A small self-supervised image encoder, trained from scratch: muon at rate 0.0058, trained on histories of elementary cellular automata, time running down.
Rows from block 8 of a small self-supervised image encoder, named by matrix and row number. Rows with one number belong to one channel. Each number is 128 + 32 x the weight over its row's rms, rounded and kept within 0 to 255. All counts start at 0. Numbers have three digits each.
After each channel's rows are labels from the 100 images, of 14976, where the channel reaches its highest value: "strongest on" is what is common among them. Only what is clearly more common there than usual is listed. The data: histories of elementary cellular automata, time running down.
# convs1: 3x3 conv (model.blocks.8.convs.1.weight, 96x96x3x3, each kernel summed), inputs 48-95
# convs2: expand pointwise conv (model.blocks.8.convs.2.weight, 384x96x1x1, transposed), outputs 64-127

convs1.53:142164098112081112156077151101064113069074067122154037140093142129134070105100164152141117142111120131179124115148105185129140150132138133096104
convs2.53:112126131129154110134135122202129119030136112072136135120086125111173118113103181058149144114133237144111115103096138138093128114141121156182135125142108136144083115185096119138116122106129207
strongest on: 010 turns on; large cells

convs1.2:113095133087115163136092123103104125145173108109137110111105099127114115139130131169151110098104063122160157128165162164160065140140115127147124
convs2.2:117118124133134114127140126109136125101128193151108134140146123119096111179188173198142117064157019107161139220164120138112127128125127079123130125208122124092116118117112129115141122184123076
strongest on: 000 turns on

convs1.91:104169099183127160121158120076184141139165175136090108132117121137098196049167132044090139141136055116131125125098106161132131118107074169174104
convs2.91:152150154172168149112146116085136095134137058070114137127142123036149104198089199101138132098174069149105122151141075168119146126145077147083096084143123111168108126151085139127150125094105114
strongest on: 010 turns on

convs1.19:109071107056169102099130207062106142142088103098137150208152148106080178213153114147091120076095131143065098085120111107138160124145160125120111
convs2.19:138116164108109114124133126101058124090131153143137111139148114147076141133128111233101128104103183068175122059096100152158137119136097088121145167100113129085107121061191152138137093097120154
strongest on: large cells

convs1.62:159138140166105110174141143100147112085143130112136080127184092141118050084104123124116116130171140093164097160094132191152077120062167145135121
convs2.62:132176136162130119107129137171111118135122119170115146121139116107091114102163090156123117142132164110118120169130081131155122140131104154179128151126133118228130120180152143127112142142145175
strongest on: large cells; 100 turns on

convs1.93:172070166179148150095102127103114141119141123110153114091117129062101104146086140068151128168102116111183153070153122143164093139092077071134132
convs2.93:114131136150033095133130101109169152119152136065128125126117126163136149203160126154135145147185112150102137078141191169130125127120126084168115154098127144115114136185139116116127140120093164
strongest on: 100 turns on

convs1.64:130165127102088169157125088063106120089125110111130051102149155112100131142133149128102141154130135155196118149158146201122094150122165159123141
convs2.64:131154132107122109140096125119166133184122109000122137129182122114116112219187110015111149137132078152122121187102129147102145127149155178165129127000162127156160129071086119121155132160124092
strongest on: 010 turns on; large cells

convs1.95:183095138129124145131148150208155147172137134142110166147161131150106193142156163084166122128095124070052128151118083054140129138157130096134127
convs2.95:133155134153106129132127125241166120102115121113141132144125114173142129131124080132171128162129185159153135070179126149108111135121158162087145093015130150109153144168142128143122118152109191
strongest on: 010 turns on

convs1.24:133128169103078156183107137149091096057118122070142180109106130220138079154092149175130119110106115152127120165110164127116096152064116140090130
convs2.24:130148112123176130121138140131144141143128161093140128124099112105105149124098138092095113220150094113150125130123143122103121124129127138159128121013120130073112134128151120138118143157120139
strongest on: 100 turns on

convs1.8:111095162140147125139127213162139126097125120090108183149158141169098146121145143020139114142127157154107134157153075093131139130144146128198135
convs2.8:116111135106152108123128117071137149151144157010134120102146119251132126113189100119150149058139080128110133096106096111131118121139129108176118117135134128121103129053134121129134139115136228
strongest on: 010 turns on

convs1.92:154136125073091117093185160096136145117138127119123060113133152121126097123072169150128117095056063137147118137170104159140094128138156114128129
convs2.92:124159137128175164120147137126150118084133149000128127129124136137133135124138125162137118114111022116131144113130154138086115130124115179090126121096107124146139102142110139129133121068122123
strongest on: 111 turns on; 101 turns on

convs1.21:125130110104153141156106131167135137157115090074098084171134110133113104158119156086149088143111099112108115154119134178146067129162115142137088
convs2.21:119159135153114110130169125106095136139140121154129129126143125112102133149122133119070122112123114140103114157152174114148144144138129056110119106152138119176094151182184157127124120166123069
strongest on: 010 turns on

convs1.40:106080127121209091150151163080133108111144075123112119192136103107047120135077102107098124106102056135113130104103138091151136111133116165133120
convs2.40:136144111109108120145153124045117109100123114139155134145106122199158120086210132167147132080136129112132115155038151100197122138118171050151106135183163117152139139058115143106134120138122103
strongest on: 100 turns on

convs1.59:113119151096152130098133151076143165091033095091118106168131164115090176111130137073103119146066076122115141127128112144152092129153141115110099
convs2.59:128112127129160138132127127078138143092120122255121148117087092120114122156158118173157145095091050139114114136144124104157149121119158034145139093175139085192102141111126144123132119081118158
strongest on: 010 turns on

convs1.18:145139154072110137119123129135112128143146109124151103150110152153097116156138186134082101110064092108152130146215154118137105152094101168131140
convs2.18:144106138114118098129105136082164081079140076119124107145111127191115142139112088151146129153158114146101116138096214135140120129148118124117125088097147122136163171152122128107138158090126167
strongest on: 111 turns on

convs1.68:119175106108124156098076092170101127152207106134111119107135092098129052130166099139114180162163249132129135170140159140141123152125135142139134
convs2.68:141134141121130129136138138064093100076154122110146129094086129100176109097170131189121138114144004082131125126146083103106105122125129102119118124129147126127142086146158127138147105071131078
strongest on: 011 turns on

convs1.31:109155159059138099110136153170093111136104121111122097101178131235130136134112091100121114123116187167096129151115159135153154150135108120092126
convs2.31:139073107154109121129144127119137096097134132103136149147128129097132124127126189174133173141136159126136111040138132119137123118105123122120098126143156125127084136095120111112146131129137103
strongest on: 010 turns on

convs1.12:131111163097123123124153081151079145050100176159132135090160108198118075123201069124106107092152208088120096121147078100121116109182169173126089
convs2.12:128100127135095115134133142083100151091104095088142137176122136138124124175123142197159110145166042113086126124189061127078133128130146103164118142114126133124107121128092125132158171111136137
strongest on: 100 turns on

convs1.44:133130127072117099131121132112131121078100118119137113153131158134125065114148176143106115093068134131127120168152182124164107123140162087088109
convs2.44:129129114150123124131106122166066107182123151038133132103087116197160120136127198072140149173131096147133120173125140098166140126126129144116126123143134124143161118148156119135147119091138215
strongest on: 111 turns on

convs1.34:100145140111122113096102143218138099118194077104118109075181119174124108119139120119178131171124146193178141087146129107118129123143112130077140
convs2.34:122122104097164145131151116065134143124134164118120116154143104208103137105080108108115135115116092164132137134117186132108110138141114159124105097122148125126124117076070129126135121145139079
strongest on: 010 turns on

convs1.36:093165122097164148136137109064167179091059147132167152227153133100054117123124137128124130149086116119041125120095136108163092135158105126121087
convs2.36:144134131102118138124147133063131107040136101171126135096174127118171123138085194174172180149107091156129156130064098109193157156132170119103152153182109122114165101115190119150147123142128092
strongest on: 000 turns on

convs1.13:136134171148120124101140087125073136142187102103151124036138095188098104186136093089114148123179216144121124145141154112156151143117147146120100
convs2.13:115173124096158127145149133157152123172162145113126121132103132166088137147134105185153176198128116088086104141094128148096139129140126121167145128177178108135096140131152150118111133124103091
strongest on: 001 turns on; 010 turns on

convs1.90:125108141122173118067138128085156172091075131120109146200145133154065162094130131123104068121063098087116151149088108106116140111120122132099149
convs2.90:104088124129133142126121136143107140199124157255121123136140155162079105061118109139118115162148057132149143136099161152096144144121089103052120151152122119086143154137129135136106149130141123
strongest on: 111 turns on

convs1.78:130073121125120183172120131107138166093085135101122081131181110193073113079096125127174135135159106093124073158062152097134150126169122162136108
convs2.78:118220126166106116143101128108135104147134154134126131136133126133105150097111152144140120125145067106150131199138122095125117130142124118075120117107129150154125104182122146124103125116131092
strongest on: 010 turns on

convs1.46:157093119144191170136126151131114144162142124099141136195142121153134135151153175135167109153081171129057152167081130019173117137224144087108101
convs2.46:139125165178148107130120142117123126078113212166074124149131149098119150108126233223116114146151178124112122188153103105087134134118140155060109102155126143209136108000170118132149140206170159
strongest on: 010 turns on

convs1.11:125173134148125131157122132199148143136183120108138104161110102094068147100145144127123127156129140118125086171139114105119106131177113083145117
convs2.11:139094108172147154125142124167115154140150208101125137126152131157137121141154091143163141099151162065105128176136173126142119129121112138158119116181145128163156145255121113120128112193132088
strongest on: 010 turns on

convs1.74:111148132147193096147110176067133129159157126129147132131127140072103189151060118103114129154062043086107140161066137105138098140048099115102083
convs2.74:136094112103189114129118115034114155083112185173091115139128110122018116158177145085127099138139064113079122146168071130119135116126132137092152099176133132133141101149166122141147148220139121
strongest on: 001 turns on

convs1.32:089113138081060075108127131093151143119143171131140150166097152098129164122126111107122100151049108078095116156096126124124112128116087060120146
convs2.32:123131125153141130104135138060146091094121092087101116189127128200053132193087150145094120133122142140119126130092085091103118132117120122126146121112115133132119123168191130139111144122147154
strongest on: 100 turns on

convs1.84:128115075105139090110116113149114172152109110161152149105131143084123125101164087140061134067139105125098134162173176059162079126104167144084181
convs2.84:112084122215087124107102140120162166227120169125143145136170145090117124155185070185109126133115177055116128146134168144111156130122132179199118153139109142097088110093102134144100122133120096
strongest on: 111 turns on; large cells

convs1.86:126055093134116115122130056181101123155125119140165139198068122114092117176152125126128092203118179104093167108129119038115135127180099127102110
convs2.86:118155114104157115135112128092126160115132181158141119131138146234117129130142175156110119147160188130133123205134087121121138127131117065141146107189106129131163090147083132120138133176116147
strongest on: 001 turns on

convs1.22:178128129129094095124128112074101148112123118131114105059146151129180165132090229088106103122120155119123177137124128109156129135136154137141148
convs2.22:111053108106171112128141114100130167119134166078129132154159111132097128151091178123128097179114079191127145141125104129099140133120119129069127156094132115121080136093191125139142129168112163
strongest on: 111 turns on; large cells

convs1.26:133197133100155107102151087182073142130091135148151149168140089086087114131138095077089143131097148073056112161050150089130127128153113129076142
convs2.26:118142104173171132137142143079142145109136187098175137163129122132106138149149139078118086157163067110135121109150128136113137134148148119077091133243107118161134117158059116134104135099116142
strongest on: 001 turns on

convs1.48:137122116178143129093115112177117123117116071153096073135108137200101117160133152157088123163148207131105108135151179160169133145163114118137139
convs2.48:114255139123236155129137113122135139228132089166102114146161129163116116138140089071167105132115098139136140170112107130128125131129134058194150127073152122189105139127107127122126132200159042
strongest on: 010 turns on

convs1.71:158110124075104136082134134116142147141136137154136132039116142092149085141155144056072162098066105119138144207160124149139117139094110078101095
convs2.71:108113148145133126131099137095091108093129176100141122138099122111145119182107189175156148172148090105154115200158167127120124144149127136140142103087105159149137119180028129106132095217141077
strongest on: 101 turns on

convs1.29:182147150106144169141134134163093156227124170078131126098131111138126116107156167118138089098090126105105129105102047151132050118196105090123147
convs2.29:135160117115088138127178130235136086135130096157134114155097143000118124114126104162133113125146178113108137149136049113140151122107107179154088126153095121145110101059052137130089117162105150
strongest on: 010 turns on

convs1.47:172118147092124138169132139084105133056114109116100139077145122119161062166128194147216194105137106119148132120139115112149117130071147148122143
convs2.47:120151134149129151132117139090121173119141080009136112130125149117053142134145174111106152138106124088130119184141154102134141123137152113179137104040137141124110094143128124127109158104127142
strongest on: 100 turns on

convs1.54:105140141123149137117134086154067124134115118128124124157132113119122144107176148124162127174132113075090158092095141122116131121190139096093117
convs2.54:127104095160182109107140116133142113085124132158144129136142113109143131175175149054169137115158111141121145026144078126124135103112127133145122164095115108176143132084130123126126107154107124
strongest on: rule: rule 62

convs1.67:100065131112061145107114094122108090120133105123126155067145174143105099117100141188092132100081145061125114142205110152135104129132132100106147
convs2.67:120217090116145159142140119119160170120136211062125115135120088089071128065084096121117107129139130124165132081128173131155146107126117073100106136178146149110096125208089132130135140137139000
strongest on: 010 turns on

convs1.85:126126126139149125132087122118180148136089111137136134255087105085120127076149147085106113194064055146164149130139142104131128140133112125111101
convs2.85:129113185092209125112142130000151105069142160133092120103177113113177119069144066113142134132117111182122126127132043161166147134118089109178151110074127096167119152022106130138131141180106109
strongest on: 000 turns on; rule: rule 25

convs1.75:104169125102142106138098134093116101082053127126135106136103136091146063101089125205066113116137066177159127102128145200132156136036108096099152
convs2.75:144150139069126127136138136191130125135144108183119132092151131138204125106115101117145120127128149151121131042079187154112140130140155180172147157084130125126167127119115124121139113109109213
strongest on: 010 turns on; large cells

convs1.6:126124080083091106125135107205135143122123134100121112142134112117109103121149093122128123078093121132097105146113110081142115126132165115112146
convs2.6:137173137123126125138123132122105177203132072000128104128143122120105136104083165078095125119165132124142128195131114131158118121133155078025123156130149120082123124163048113129132128132144104
strongest on: 111 turns on; large cells

convs1.51:129139074165152121107084138068115106065151132103118066111129133192057141175081110112158141095082083123119089111069127141149107102133147178117116
convs2.51:122167116166109159120121120078135123141105083035103140122139139107116112068207143121145129130150069084133108127112060133182099117118137040178123129136148120169134147067094100103123105107148174
strongest on: 100 turns on

convs1.20:092123122049124109159111146063146123108170130074121137168089095123124097163165152051155081161069086097101128131088136114128100127090080113119101
convs2.20:101132088133106168125100136078092156211127152120144120121119132160109141133137139140126115148092154078156133140099073107096165123142155070103122118180132154181126088133167133137108107168164127
strongest on: 100 turns on